{"image_size": 24, "horizontal_flip": true, "dropout": 0.05, "num_experts": 4, "width": 384, "residual_init": "scaled_by_depth", "weight_decay": 0.0}
Rows from block 2, named by matrix and row number. Rows with one number belong to one neuron. Each number is 128 + 32 x the weight over its row's rms, rounded and kept within 0 to 255. All counts start at 0. Numbers have three digits each. After the name is the row's rms in percent of the matrix's.
# fc1: MLP up (model.blocks.2.mlp.fc1.weight, 2304x384), inputs 96-191
# fc2: MLP down (model.blocks.2.mlp.fc2.weight, 384x2304, transposed), outputs 96-191
fc1.649 097:141143108143128169156128168163049181134122107121227152060164155122159135138164154094097133129126152170163121137121112116112148090195036167134107138069142112155137140116136106151078105096094126143126121150169066136158154156137156141140142107123125129132143147121155137137080139099100141119
fc2.649 098:118169143146107148154097152127152126158174138061052134106088110121127108078134076113101155103172104155104102128098142164157123138107151142192127102104166158111140123102131178218092141171164122135107151143146118130150106169118131109064100150134113142134150177067171115134145113150097165143
fc1.650 089:099168104146177107142122125114120133141091093083132093185197090092142161115143115176120166137106136133145079132124143092138081142091114108091149129195149166112100128057162115205138140152148147123207118132083164126142161145140154119110029143061162174093114146137166118132170120144098133134
fc2.650 098:090100062146146158163127149131111073118078088092108124083111119146121129116145126109119101110083161106076141156096131061069075066122087116143106099127129154092141182148152100085143131163126117151099145161145181088167091132106149079156074142134172119156136099125115096084092100141160166127
fc1.651 090:132130144091126113147145166136114165109149137130201156118187213109117123135121173122046142150108121186151068106119082117155131181179123158072167105149143092174165084105137167142136072142095095141110063150070092112101106088200145141068186173120133115124129121145159141199156111140146131098
fc2.651 095:159161164092172113100187098128176152157178109154194091161165134151187158098086106143098183118127085137097127155120130132118116158111110134092178151160150170146115147165126187096147103151139124134134038100146101030178086143145069129193123191134130105102147117111205103154209152123088124133
fc1.652 097:130115157113152136071130102124125184149112110118124096181097058153162132074175107091070102171140114142105105114111126094103131111107135074168068147100101143060124113196086134099106228139124141162155135140139101045149186081041150198121149082122081128116139146143114120127169092123080149167
fc2.652 097:133141109191118108126120083149087113162191099139109164123151109146120191070114081133128126104059126072085126095091133161143080145098125137113081132101132138091110172140119138115135147191112137125123092173176131103088099126165116119074137156185166196118135161180151120128076143070158133102
fc1.653 094:138170097096141159158112116128199137135109093113119176157110105096154074132142146102079129169185079163181175133068144166172200101191203105150125097113102123124077146111182121104146162114110160110171130130128105065101126061128168198151160133128092097118100116175165120162125133144095101146
fc2.653 095:105087096153138111121084135131099134096145134172139159151105200142128144138131090152082149118142126086109151190126123106132111113117160096165128133137149124125135156174105080099114147119151129138121225169133138152127142102161132136107110119089086140130079168132110152121187100140185118129
fc1.654 097:121073163094158154173084156125125150090186159094151129155149136120069139144102163104177158120104148117110060147142146150094182118113146151084191110155109097096137142123143166120168121118132140164107103142121129136203120128138129125111167127133138120157050102164171167143140129170114076095
fc2.654 096:187170108167171127107152120217122075127116078153087074106121149126142134117109122130140107122099157076077105093180118071102110090086096129170154123139113065135159098147101161072116203131107115082135087095103160155102141169130110162075179124167131072099161158085131118120136094107150073076
fc1.655 091:149122131069123140041126103112156161123103121053163136072202153142081104083150115177119148120155111136139132133150166070129093141160145095117061201134139136124143135113139175127127170114101130183098109166156103084144140079091149143055151177115153081152094144195128126134125090133080148132
fc2.655 091:063145183090115137121087075181163156138158172110170164126107123073077146111143129132137173148112127144113135126132170113094105141158113129053132167152070137069144167165097050092114182136143147117072159115116084190121109108144154117100105083119101071133104144143101082098156104160084128197
fc1.656 089:153129154134131051186076095083167172146111163154114103194135110125162147132165051094100093097187158138152092138074156140131099083106169091147131072129110157172172126166173106092203073103099176107133153204089182077173199109124141167088139153100155156133121121162165133121143128197105152130
fc2.656 099:138127106163154142150099169127159129145166068142141142108137141175128126149127101155148084069141113083135116103137118178097054093158098093093123091113094161164171184119129134159137160059164147175127131157153133129114107129112107099114125103162085166078135074167145105047105135098135128088
fc1.658 096:116091132099109158062077103115176087110072087099141097137141194119119116116153128091134136126082157184124128060212109089095133112141093091088146107173111144154134152181127126142136124147082081196176149180111121105138130145123173106108064128128100141030114083230115088153108115216099154128
fc2.658 096:157167167125100125141150101149137136085160170116109114096114176171095120109108119114132153143074188154156154106093138118173111166107127078117145080179177068105163079124116162100139146137132139124091091163167176157124135110102152125111110167148085139157125117114150137105097149142147126126
fc1.659 102:164109111071092137091201137092134195096133116096159121089172108101064147098184099140124120147117149132165146134158160099098164133113131095118158141176111141124137143131187163157131120139121156108138158152082146139181165141131070138143179122129162132139140139178141100111167091159071138095
fc2.659 099:152163115097164152160107104100123138144111071166119119054131176164193166114108117112141128162111106136126155127092164075145107143147101118130105128076106108097117118138131104140066054121173095109194081077159162145106087110136111103166095110127109093143166090103133165136209176122103094080
fc1.660 098:119136128145127131192147162126083127150144176158165126157155137164150115125173211091069129132120126078168124139145139078107137094133129207125064135115198133134126128088046132123141129150118104146110103153083122174106140108083167164119156138096171068101130119140148113133093120136101096165
fc2.660 091:149138175144132107165173148120159103160119100104114130128123116117151149097165077135175085122194157121134133119095129124145088109162135128159146152065117076084161151192102107098142084159125109159064208152124100036110092123117059129131144120158114132172140150122129136063095180111107073149
fc1.661 089:067172132134135122135143142110140071123153162123122147166178134164122170197128165047144149135169106157101155144129096111048086112145166143063088151171158156094103101155133133143159093150136156068109120174086140125162140199151129066119112121111121113104157133128058152113099130170133192092
fc2.661 089:149096141118154173108101137133102133166191129128078113146153151109092145144116139092213094140149198086155155123150176153142124068075151062128121127143117096119161089105150109072130145138080110159085044043106134112104061166203076084101097141188099188154152144120124182092135138143115081126
fc1.662 092:053147162084174078112134101170177139162082122089078139157143121122121110114056111142092116113094154129092134142127150125130068164160221147152169133133069127166107167143132151167192150079088069167064095092099150116086197108072193128116091160101118171124087142083164140151105146150158140130
fc2.662 100:078092117099105142125152104166094152164160077161131123098137075197089091144158124160100094151165143122144126087129150124089106062075130121129192123104149109087174089157145114149135072148086167119139112135150141141125085133133057083130165134114149184134161158148107086150127174166182166133
fc1.663 096:117119042134139123163113149167098183114144119137117154095073121167127108165095169142117015134122152077150116134154090099147132173126117142144134143090113117133112130152066084081164105156151121137079095078084162144173085111165126157134115124115186121132171113144124139124093135081114096066
fc2.663 097:199117098114114116145101067115161152078126200189129159072148116192160147058181094119146130097156129161155136133115137121145105151089112165180111124142101143060015106120158093086183089136117130165062154102130149105109151085152140042143156123118191124144133122084115116136119076147160077122
fc1.664 111:097171114154143066085106134102132140110129099118144166138095085141141068143164163127125057177191106129136151154127179118136153077131160104079167106148168140099132172064105094111157100152111145068101148185122138153135167128118137162046120076148135145110178093106152138150070153211102099087
fc2.664 103:083125139139146171134089152135198117111139103062123107145127132115128114115145080103181113148121170149111140155160140154128131133118151083134105129121058137183189164122131157113158184127134115148144140142117133168105147163129077113161132137163093094119088129131089089145125156132119147113
fc1.665 090:101097119147067069119125161159181161096155095173134185152182110204110087099168156149068137129072149167159139160116097129140118162116127180143131100128156110131132100109104098117132087115048147129103108135145141100143152126103115111186117165074121136096119065140136119114105089150144136088
fc2.665 096:142115116101121114150156098107085115204163102117156114087192193138135113179164132080114091148127143148096102111163096092144140154194141091096105085091147233164153095162108137101106160094150103135154122084132116109142143124123061128147177131082088125150082143108131096059179149079174096126
fc1.666 131:164153168130130115160077139149176130142073114101101146160097114131144130102161108123102133169101233085162158123127142150115102148131141167134173100059087129155133126134163138143095114089119149163093059087134165190139164137132124093118129118090142171088095131124139120125150065097094089111
fc2.666 128:176119123109100157099163064129101161136103088153116018079070141078132147127128128124133077161170124077157092123162133112099124139047149065128106091118127104092113120130098126122099147100171179138140190142118167138155176132120093138167131112145103139103150114134127138115142130133176159051
fc1.667 105:143154123128145181163084119140137145140154145074172087126103101063070135132171157117109185057121128167126110152146093148112102135105101154107191148170140122112186135172125160187127137190070164093180107070142137156085101162147181070165081165070127106103098152131116114098116159093151146138
fc2.667 106:139131128159162105089145114162091167073102146096118068082167109107161136108147098202095176133136138090111146123162138148119082126082158114132115138151147149186087079120056114090066121093193055092202110139119176113119156134138089138142077103131138114129124088120128129161175148115109158108
fc1.668 089:088138098144199137161112120192179089089114115167176077145132141164151120095144135106092122160062170173084124142174070101102148120139137133230116177119143122138104121155142129139173163172115195113151072091159152146099142169095128125103156141075145156122102119150154119102145182116169102101
fc2.668 097:103148148124142139097144071120090131152163075144083102143107111120110085128144110078195161154159143090166138114184120171116179091117111130114150141154179192111186203153162156098113159110090125179128081111099119085057164092146085123122137117135125126148160102129151141132113081117139164154
fc1.669 102:051163102107135120140098078129133124118103092177125159127060166178169062139110108094105149113134093157127105152135116115105187135140136146137119136149070125111131131190065088124167106127055108195175136141092094064125147163173153148150121082155137085124135140191097132182078149210129119091
fc2.669 112:105071152123146160170152126101136064169127129044084111138131156122118128125139148164085176098166131122140142141083112147132182117124174128219133095094097100105115119112183147151142172141117134121112134071126113129199211129142150159160124108114130128148152148120104220149068140146154134098
fc1.670 097:110035102153137083111093193201120120103146155156165098094079080113086133126088142066173131093165136117161127145081105140146161160066166112156128180152149119107135190109137094109193210116127151127148136113053125151144143096155125091147097112113145121183097158080183189114097143108126159114
fc2.670 098:146143145129111075148093122116123188154164149107117217187126135126138140084162094144107096232123126109138115147159140136128053180151170159106134089136138073104131071160169170073108069151176108141073074142117142120104126105164144167145203144145158104105105156149091127158111162179093119133
fc1.671 090:092102148122102166125163161101179115097147159164160108058113125103168127170105136068162145160167124124145139151164148117099107164147095141122150167167143087165084151150125104149129172138103114154145104120162185121160165158095177138162196111102098126096088088169119094147110135176110107098
fc2.671 093:146145163084156175116114057182070128144176143167138110097149134089182129118141138151162119128147121100163130125159092131148110153140169159085108142108114124143129138092135104133095156129114041139098139125173125164116089131116092070062177137185165079113139188077193154162085114125147148143
fc1.672 090:127124084050143080124131135140182139143083133098133098116149151131106082118128134131119136137117082085127150137073134073188194123146092173141133156179133200186097189106123149172133124070091110097097108153083108134127094129109199122165162112079118146131133123114188128115121129150149143143
fc2.672 095:148166072070069118139086145063096134189082172115132089142159142078079191136167225094158141159134124144083112172136152149164182157099149130163109130132119100080078120149127096122143137135152088183149135151083181195113129127120117162144139142102121138098136178136084119136188142118109126155
fc1.673 095:073125151097067124111090111098155101068166127117111098080097103138133159160117130069155117077096121154100151096098172122103160099119133124068106184158147176108156177068123097164145175118066149132174125149147178104118121167060133148164104176099169091103115182129186111130124078134151177136
fc2.673 092:104162123115169161129135144123112168145165071107146120118191154060228121139130171149116120135163113070176078107139073111081124183137164174180148090097131173111117094172096079066104093131090061193126089125111165141174097108215116119147094108142121130123140123112142168112090137118125132128
fc1.674 089:147110082145102074207129073089132112120071168113078144131115131166128080158122124093155095085143121119178123153194163117132141118156089086073106153255181135172141093135213143167070084168080178101150134140120186117155137135102189134131220160105093159121093110154118021179150150113127135069
fc2.674 098:092161117114132132132074106118117151106131155160066094105072144145110091130189113171115064122097098120064071104137162168167154080126091126134162112152066140097136108165090099102170179167120109169114110149110105048090132101107139199126120120092138154179163132110136128175096124124134131089
fc1.675 094:085132146131130128122171120104138119135099050130152087110094068114150144156112126120166105186147115124089067171158138085096094161130168108143117121130062111134162155116095126128164134137120132149175088094119110091155112161153150171143178129119130119150174157183178086125130144119111078087
fc2.675 096:113168184107170153127140175143161166132139153130105115180149157111127131165082136172177182176108136088126146178160130143082072129182108166125099112127139129154062133123181184147090097109170141130104094148193135127072164154090106137124121175192141133156174149137147141120122161106164144192
fc1.676 106:143046159110110162100142139129122119053167077122141096127152137107087118104124113121055105132061083177179155086069157132090123129150107097155145144135109157137143129125108152145144099107116039123099109138122114157090103096097147071187217178147102113127142146146235138154130137102108131146
fc2.676 111:188120086166113114182161084125163065129076165152130123095124142151112122116106102093157181091138124118106157124137053153109139070061127154126122101194165175160127153104149154132082134081142179158148142155149154066130144143104177157143118194107135210106104125068105098101137136085134134134
fc1.677 108:110151190149166140124103133105187085107084119178093152139134094124097141143132157121141122134162138127133163105151171132095112079158153105127164180093062111129072162173094074130124114098087101132153108070180197108144153167116122083091048142102073125120139134148080165097171158110101100152
fc2.677 119:147153110139139079100118108106122171176068093106154101127150099099181120166194118136160144100156111099120073145136143105151193155129108146144157104104164124098175144113130159116176185127137112161166120153100092072162145049186123174094151073138131120079091101130198109176111092161113083097
fc1.678 115:067148077124074163113102133176132115117146154147126137129133087194128104153113110116137142175126151174109135106134152140110128153128115132076107141135142134156158102103118162215111076129090141127139104120151152151081127154056102130166124147114130120143081104193173154127115125117142160102
fc2.678 118:145107155161180111151131165138151136102155132128130131145090153105128105183148180155131149123116164078130150122080086145144157109160178083167133117103117141132130126150135102121137150107147089114084168128156167139180138152149146148048095079085095129162164127134072149157167143122143137120
fc1.679 149:117113143154148136140084156156137135135075146118121161132095119108153124126147170079136131092177151123141128060142138134131114111137180126158165114061067128128142115110140102126154119077090144181115040087170136158141117158197159087104112157113120127140091158124123156123135147104136085137
fc2.679 149:156171119166151126093123096082108208131093094141107119107086136111168128214134146153117112121148126079142129181134129130148110186087171126151144052168182158104097139137126127127170180105160172145169195173092135088153167103169154169082129094122130088131157126117130077156127171131167105124
fc1.680 115:133165112120124127123102153106201096111152074102144129127121113100145153106154141115117103152159175100115136159119105113137142123132105129092124092122114139118068154152122133111115111147137153136082105084101193175177129140076076102127126138120125156057119085124100143109124084091075137107
fc2.680 117:125123157148102118054170094143065167100115133175144104116153151095076170129160195133097075164116174052118091167136097062138134108085137126096135125160156069083145063158106161136164091169191115118195180192087149154112123104115051110126102115154136115123136141161163132134188072162167160078
fc1.681 091:145161126144083155148092191186131112143150133046171135117141157093121104162173136119120149057093153108140081149122144136106081108148088076078118172101121124064198120129123089154061181162118147103159102119130102163116152144160113133138130110103158137111154132130128177187138140052139086125
fc2.681 090:177211055175121092145196135071051176137091145118139145108109146140139179097113138120089159148198059095132167145152187165099043109083129157149045129122139117146190122145149114119072109095157117125150150110171110137103118125120098091106168087120111119154169141111121135127086096116173132128
fc1.682 092:077152091106113090147092177185149182151115067133149178068119129127130110177144065150075147074145081117166154097133132066131143139128158124138169099168140088095151153148081126183204090147160158111096149128090214144146127061200132131129082138057097138126141143113146114103125110145118181091
fc2.682 094:110102092063129117192078129085115143118162167123087168102095123171079140077092106127100133154089147062181105089094127079122077049063182155130077120117151091131163121150102170097080128124135166167106112150103083185123164164139122097174089152137143122103085118092109185097154088122127106145
fc1.683 101:146185060148100129075181093160129162091053139071080230062136110124130147142126110116069126089149192103150082152163133104091141169168130180121152146100115129120160123111170137116155139207133094168165127134066091134121114155140113172102103169125131086113140094172118163105094082091111140133
fc2.683 097:115148083087154119106111116135095150116155123110119088160089111133126179122164094135105077114163202076085108190116173080153115115158105161176085151124128166133125087214143139192149151147110123182119127151121131154077089137119112174083093115110120052143170102118153165093161126186132131204
fc1.684 099:081129160098146064138188138150119148103159110111126125142141172155094109117147145147115132096085109112095097167098084071131116151145093097104078199136118160108179141094167103182102161175121171084122095121132130137119085125150133119116076110142205093175070169140082135163129108121141214147
fc2.684 096:098139104156103091149107137150093130170086074157142100065096108164133143134123064118157097179114073062087118104132106106118098156082089073213147033070108088087160118133171125119096122073160105163098228151162082102109142151171086089141072074160112117090100088145143114109102161134119123141
fc1.685 093:059106134066154138104139147116132097077117109142142129084163121121177104127139092108135161060136088139150132110125095106071213116123137117130065154172149185145158131138147119169137166117107141134072126147126168185191090136178106103106123119116164102078120136160071139135152079149073143108
fc2.685 094:114093125103134135161155153100097193154115142175121173116161098111147146144122107165169152101099098076120095127171140104130088118173159144118176090095148135145128118168191119084144056180118122225090135103125133166142123109184161167152170089122091113128195173072118147146146105105124055127
fc1.686 103:124208110119124133151086104139122189132117122148156136139121117121194120149100116137112169191150120158101117120176141103064137128123155091121147097139130159071175112168140161144184117170179176192177123189099143106135180121071152158155198134149129072046150149212123109107163153187146190109
fc2.686 101:087112163185161155134147147083133070098168117092109108121076112106141132114148113129148128191164096111149203070110114164083087128114160116127072132102074132172104133101160173160129114196142113085116132142139198171136150164128085136092083152157123119203137133099104158138160167150105127136
fc1.687 101:108085132076094140179073149114157133105140170151150158144113073084159099146173140122137106150125097141127122118071097068124144094180149057075101144082123105131090157187139116121170106153134184110102127169088137151173120131106121128094113148143174072125157112098103114147173093128126113112
fc2.687 103:152083094133104167107184094194106123150163102170126058116135087138162110083119149147143145085149130151118118122161117141130174092093110148111180124055114114119154122129156171234090089108138156075166118162142158153132094152118110180083181124131140150098170142050161183101160140107117176103
fc1.688 096:085118123089145115186110110175126090125143124089114173105140126119118066119120131053163160091110087129115136094098092120084145156096062144100126130104063106127191128156102100150164127081040157167169115114077119152099157117154105109123107110153158078095123115126099162156093154176160131078
fc2.688 092:140069141102169151144137082084117119144139070159127084115106160162092158082115160143112122124088121118135096103095129109078134145110141141122111098103164098095119090128176124125108144124159141120089089093155176160100089139129069122171166177152189139114164103113117147093094125116092122122
fc1.689 093:128089140102114113147111131132160145126117121144109132095166120074110171134134099110097111149094096110073079174132158063131123105133144109108097140135154062101119131180079079189127120128149135114122118183099182100127122133128162151091112136135061097135116105126121162144179079161191147112
fc2.689 096:149081137112155167170173088130109158100128059111170105102074141117186139131125099162124101106186169125107181106188129123133114086101119100110170170109129102099163122156096037127128123140086136128124162189083118151159141150140155121153130138091136187144164152069034147075130147141144140118
fc1.690 137:153162136128123129169077109140163133140065094099110111170151106096156133098146106158110124205143180099156125132141131121144084160121145164164161121077108064127103156101149140149076107124154150117094107074136160169136163132094138137106132133111141167111112108132160142109126067095115138093
fc2.690 141:150119132126103140087165044154054171102125108153164046087085114075134146137133142140130084173150147108127084143153111088144161140077148074122114112075113064089154106150078104126126120133152145147150200145126177165127140127111094128133121056140102137153108138153119157132115147132165132079
fc1.691 098:187128126130110128153125102212199077121162163133187135188180151165158173069151114144102109101085155147106116115117136118113122157087134179188159096113158129083172155085155095124093113111173160063100124104138147128120138127168121136113148130164169171115095133138143157106228082122097133129
fc2.691 095:188171077165130104158141081124136192179013122100060121095117132178175126168147114120124098157139131145111121156121100161108100115098124131132129118117135094105142122168116139148121076095142108130159154137120136166134185137129096104143125127108126192104062159125137155121117137147167154108
fc1.692 095:089159147091087153114139179146153120103078162141105080112183138152148084149164099135113169156222126144172137078092152118132149121112117111103143043077117111115152149087176179142073117123104110096042106070105108086048122159136086158137117051081165132106113175156157168172149132091088155076
fc2.692 090:180130111158116072147170155111107113083144132145148125111131132144077097094094123201125137125125135086145077177131132126125130083108110087130078127083134154126134096176067067156099120099149145147123136155129133155189137152153064187129136135115111079097200152144110102120143166100160126160
fc1.693 093:170112153127123059095117127142161112080132124185098123115123134123109111127080121089161121082176147094156133141076156111100114102135120112103088139078179166095150115139139044147092098161163161123092165103089152156182104119124087156131179159078151122113126112145140128133168147104135108170
fc2.693 096:092149144154113111090130143144084148090146132104144118087148133161120115153137117105104074155096124135144121123135190148146112114100142128089153136106148119089210000109089119120114073109120144115152046137110114077134128157115121071137177130090111121155169106136104137144104072155105106154
fc1.694 101:143076093117161178067134133102140129107117078092131091108155146143100086172190108199116076142150110113153155078073104133104188139196101081159092137112092152065119113142173136142158162157180132130155149122113125149110196109094144144117146156133144080092170142134124131156127130157110064108
fc2.694 101:122126143146186145061083132146088108132150131128143121101147105080185203116118210096112130150160102084113085172095156066144122124117154141122135097120129097132134171082143134145160153129127114097157152197130160192114141113091148113154121168174107123101092126166146162140104155180180139094
fc1.695 100:127131108098161109094163117142134097159142068108124172150124178140194133175190128063126104170165154163150084072124149139137155101142148032117129136186116175108127106111112112096190158140136127151189130140117137098139089111094178155195142110164107097094161142105116149146106158146108160136
fc2.695 094:086193105103179144075103184148082136155167157196144108192111089212107118149117150187141113114179110106149128071152092149155121147135099163168137110083142088180058118115095147150102090120184171051126101114147134174083150152122087131169159143157158099114131104158147185072140088153089158164
fc1.697 092:106163124105131072062159124156140115130130107108127106083172159166141184192172121138157145093153089119178072122125142147092197124167121116110137103080181112130154177096115181160111184072141184116134083084138092094163183123149103143124194184125093111099165159165152079127096149128093163166
fc2.697 094:177136170112133094092178133112088146143149000179203094101114132119120157116106092068129127103202099154124091138151142069126166122103141091079114124143170141114175125122131168127128140123178153148186131109109141152113069101144081091136185118132213148068133123097176180184141144098114115096
fc1.698 099:091105114100144119137151100125153143102102051178144054140125129109151158116124064104132108157124091144154142114127136036128111170138167124079104104139105084076117139147110118108158117130197224069145133144096131114165145043143161166120165143165139093038152100182108074133145089142078138136
fc2.698 098:099203179157180135124092157136099177169130121104137155167167169157121105157153132146114127155133142142133190175119100091162095159138159146117111083122134067139163150114122096091136116158144137099143189136122079121101117139194121121115162115139087055106089123150129077181108191152129096134
fc1.699 101:111108048132148051193157143171153082138145091115094136092109130184091190112129136117124137139156159095148172133096102076147128119192114112119107195133127167122158104128176141111097106154078173163108059132158105121133115157167119074154168121159125183158139131087143190122109099148172154094
fc2.699 096:127136134169181099154083167132086087064125118157236109155144177099054129095162113067155084169167185098102101146108101131127086137100125106161158149108128152151100149106138078124091155106101123117148088083075116183158108120086142125123177131133158157125150107109120069147113149112150111167
fc1.700 094:075123134118168080140122161170092122082099153131120187133154133128170139185138099128140184111091165122080121161091103092119147090183170096096147124148157150083134128108090092171104136086138161087112104099170114095086106076138147131153136121155093132111177103095125079133109106145090135144
fc2.700 097:113142099125135132118164110121154151062140149185066099112132147113096130131144155147103186174138165148096137101090075108141166109151143157124172127150128147189167140126124153171155104089147084144183103033099167132091138145161116127176153135126128152124144113117154127201216106104159071089
fc1.701 098:096135059178147152129148150171161161099103114089092115121119139127115157116090160091078131084087094158090127108124132132118109116165113054140128118128136096167142157102096161203095073104139135186134141136158209181134142126128118134150164185124120143051095100136146155128113140164128141208
fc2.701 093:095138120109116121094133153129099076116102160198081104124129127129185117062146153078111115106077180165167143129151136109130095046140175110117163117110098148124160118158130116085110152102108106163121088168169162076077110225114165096124131135112133097105074178178155166091149157165114151083
fc1.702 101:157119084153107092068173195082075079158101123086192124136148174137160105129098160141080176148124119137084109122121145105154062138096161124139161186171078217099114104025120132098151127105188136155163172117081180091144092139115117192144119154126129150172127131155162122139105120119124114133
fc2.702 089:168106139168100123152119085131099119124112109155158119208101116135107134049130150063120087097146134088137094155124083150103174140112127136176151106129149110153087161155079115075064082094154115097159134120093071161131181145075114085157162142096118142168074105161089158126173095152143152134
fc1.703 093:125124163119117170119120074088135101134120064165153167069209116136125169158120120153081113140187115149091099117138097163088102147080172111116062139179092100137149151100190173134194106162105122133146135156115141077137066117111076208093141173136086111090040119070085139156179024175112117130
fc2.703 097:138112105159144063113114081130087094182141117092100128151068156122082178103070109105173149120125129091107136133164102123134089086054170083129112094144128162124120106094098085109165098113097172165158166136118157176111160098150132104142081139089126084137148129102131144213128089128165108136
fc1.704 091:098115071099086122140113081094212127087112101176156156135108147127085138121095117151128150125149111173183168130138074141114135062131099095128091168094135106180106150119128065080132093141114152170086134167102150157145079099130109107166153148111169137077201081179165128166138109126113107117
fc2.704 089:173179119215100150136075109124166149145162090124196055172126170131186130141120109073161101117123132116110089083180116131110142059136091022085096160136116158173192151076151072161124107106086102135141122068126130118139136170097172156144167138126174095139126123160159126158085153135096136117
fc1.705 092:094124085108127158105109162133178098135111132094135109085088135176135109057150108083127128094123107146147150119174128136114153105174142086155063120139061156168147125075179104159086126115097119140095100086141115122094138132136135117148174111120141073167088173124203188164127113113099153059
fc2.705 091:084122188085161150074092141116172113149171132100136122061112121139151154076166097118111052105122156065127157123146146151129100095100162153101110186093117105093130116151120179139144092108132119144124118117079128124098152131102081152159164191141132102073102105123191161120189070153105165099
fc1.706 089:149188112078057120110087158101142127129171113159100121085130097153162105106113119134104101098174097096142145112128112120132175154103090081199117152147104110122125100051188131148146108138145156143127079139092146097063099146175101125093146085112119148148120136141232092092119144129176164166
fc2.706 098:106079066172136091149152169118148069200092099179103140140098189085163087129140153071128102147032123106186129157109092105070122180129125115098137105137121089152090158145135106158155149143090143126070135138107096183177127126161123069159119134105110141138172199144145130123160184114117174152
fc1.707 097:138140167137121129121070105156165124115110143165111130097093164155156132071095120133073131133102146156157147115095147101090093075103150160127125112141044124114104162099128099169090097166092163115093158145162149062107097089047128152103175223131153115164141049156100129136154120098173196125
fc2.707 098:112168137080149135107128114141175127099164107095162066123132119107159113093151138109139132109114139108108134135109090116110111102086111097072081181103105133135143182104099132114093089061128121137114175127179148139135110112144111132194109080140173123067150071120134166114167105133103159131
fc1.708 093:138112128077162130168123181097166125128119122121172217144157170171191094086167176095029214136114134131137075133091105093084119198148161138159108139158137137107147117090175160132157086130109169089105081106105135127148126129155138155129128136149170130137170121092114174119148104153109114126
fc2.708 095:150091081142097123074157109117101130102147153157138162119063121152163121198111089103121114069198116118142135146106135092079126199131155168187117121147132073102167125130138123119153154132122089162082134124106147078106077083170175145125165104123109128134122113096169150165119100162120064068
fc1.709 089:125167170159131061106137145166141176172071159143137113142132131059137112137176166130130120134141138086165062057166102160085136105171158109129103171089141062140193128136098106123129124128079129171148100157145158112140149151204119154114147162097126138116135179087157124127113177132103151089
fc2.709 090:133135116165141164150086189114158164126155071139145168101087090157105132108130095099189127101153090109095166154128148126134091138065076174125177068175147176114106209119154068107091217131142153159122153144126094053122126105130154205093113125118137194122065093130161090096159102121129175094
fc1.710 092:101115133111123088073111141153147080111123131111166161126099098132128135106187144168098086147154105112113128126128101096175130138138170156132116133112096087099150099094102131134146126131136130147075138133154139137108116115165197162132100070131113165134139082123129164152173116100187132060
fc2.710 099:153080146118135125136156129141112119101151070172139108095139108147099150116076204100115174156116091163115131120151142131113154095116168056126114116149115120079108124174119054130124112102110152052117163184167137125096161145111120155164130159100118167123124135095150083053128083126155127173
fc1.711 101:052078166116066118094177182166098157083104126116165092081145166164131142144125122162135134100082112147114133109124112065139144160137122086152093111170098108123195067067123145147116124124117153155141089138036141159130133030115086099133142137143118105166105088146156140161206127150169140098
fc2.711 104:148116089098116164141068131074126159108165138135133139160097119093137128070097130169120079087138118079114156170104090100084090120121151115171095091175096124070083160246125083102136108143179122174080187155115105100115147088140113118189107123155130087101175127140122073109110086178126162124
fc1.712 096:099106137128162094209145126094126096147095069141129189087107119100107143168122210149096104118058108151212062130123113118139106126111120084114074134169172148124120133173105082079165134138166132102124107150186126082130075127168123094107153177183159067096157108068114135171181073148136100130
fc2.712 090:148129138086089099137175144114117146130167095160145185146130113140158090141112108169182095087105108103120122125150120149162116116170125154136154126131194111110117130118092191098120085107080141089181118171122118165188116112170109109148115131126134178126097154136120104064183110113145139117
fc1.713 096:112088094060123081144113118111141129138111165087181136077191178146103057100136138131144124099068125142140082113127123101109208131130139066158137099138142072141194145122144104136178120161188098153107112150079081103113118116148198123062140094175159126168109142143113096170139061131091081086
fc2.713 094:183187067143120154143084125131176145114170089173140110184070108120161111137118094109135143104127125129084102201147119184111163103124168145115151167087145138134092139176092129146137080105068088141127091113120122145132105096206110130100137084119161165117091166127137186182089097144069106086
fc1.714 096:106106153127136098085154148183142073090108116156118107064128138123131173167123117092088099150139117118115111154165140081201103177129104137135220116116150102071170145095126091196156163164088116161135063134148149111145090083157133183147110124174147131090179126176130140168090096165145099085
fc2.714 098:106076094085088178103141128172183164179147092168081052154167174138123150108099059115146122115145166087150163107116116136152165152104103147111118128066122137073119139185152121149070052110092144093130128122140206110136078114110167139138131119095183109149178142106083079105092171081141128114
fc1.715 095:129149102147079074100115145174145117092108125176165138145048173122093117105103115098061129116174101143124123125143118128179093176121100122162107134172103106162158106135144091193127152112128107088148126111162172105125127143148172136126150159093107172148151112095200147136137117209148190116
fc2.715 096:120098161155086134117136113089089156121163132155136144139133112102118121126134127121140114153102110147062103122072115077119129099112161171170172091149156134159127168090133096075163108196193169100170132184174090163139173156127185104161106125127125146156103175102110139107177114098080129124
fc1.716 096:090124116118043095110123127153158072099129085087110106108119083116135083135151137106094098094119157147119142106103133074130103148135159104143134122098086129149107145100142122213181087130147171134108133104063185176134134146174125139110189163130098061088091116112122178089129080096111118105
fc2.716 096:114125204166140101151102133095145109143086196150098121185102171145162133169080131091171186110147118127111136144092143163164147095150117086135198104144113126099120174140118050114087122189151165101153089106173141134182142107134115103100148094093180160074174192130115125095153140078124122136
fc1.717 095:137119117076150107140092100179248134110158126129169189128140059095131127160182143106091090114117105125157114136141134132076107081149097151128141153111128161103136165093163169151097137085114192091083106139151143146126105145110123150187058189122102158055072151103139119107128079113092174130
fc2.717 100:168069107141133074093103094147165059099125145119118111135127127064124098128099158159169140105129176130090128103102122122125142054104086048124132144111099171165109119093132127116089119113137121128143089154185125102163101172117151124125151124081121078105099123108105163063128118096090145164
fc1.718 105:125172100099179134183135183108131158136158098104146118126096117131137156136186121135130124130181149131127118047106133079163144132129117072135103144193149179098163126141116153141117175116103123184106083102120113079155122115096190125097138121085125087167124183192125110175117144110161122117
fc2.718 096:093121133142090195141056177158109182098134208170137122116103133117138141116117145077126099100086143094134115136116133112150071127078141103155146122133141119097186083107112108114091076188128146164132135135117161139085140129125117049147100131087070107173101152137114131151211125150193085171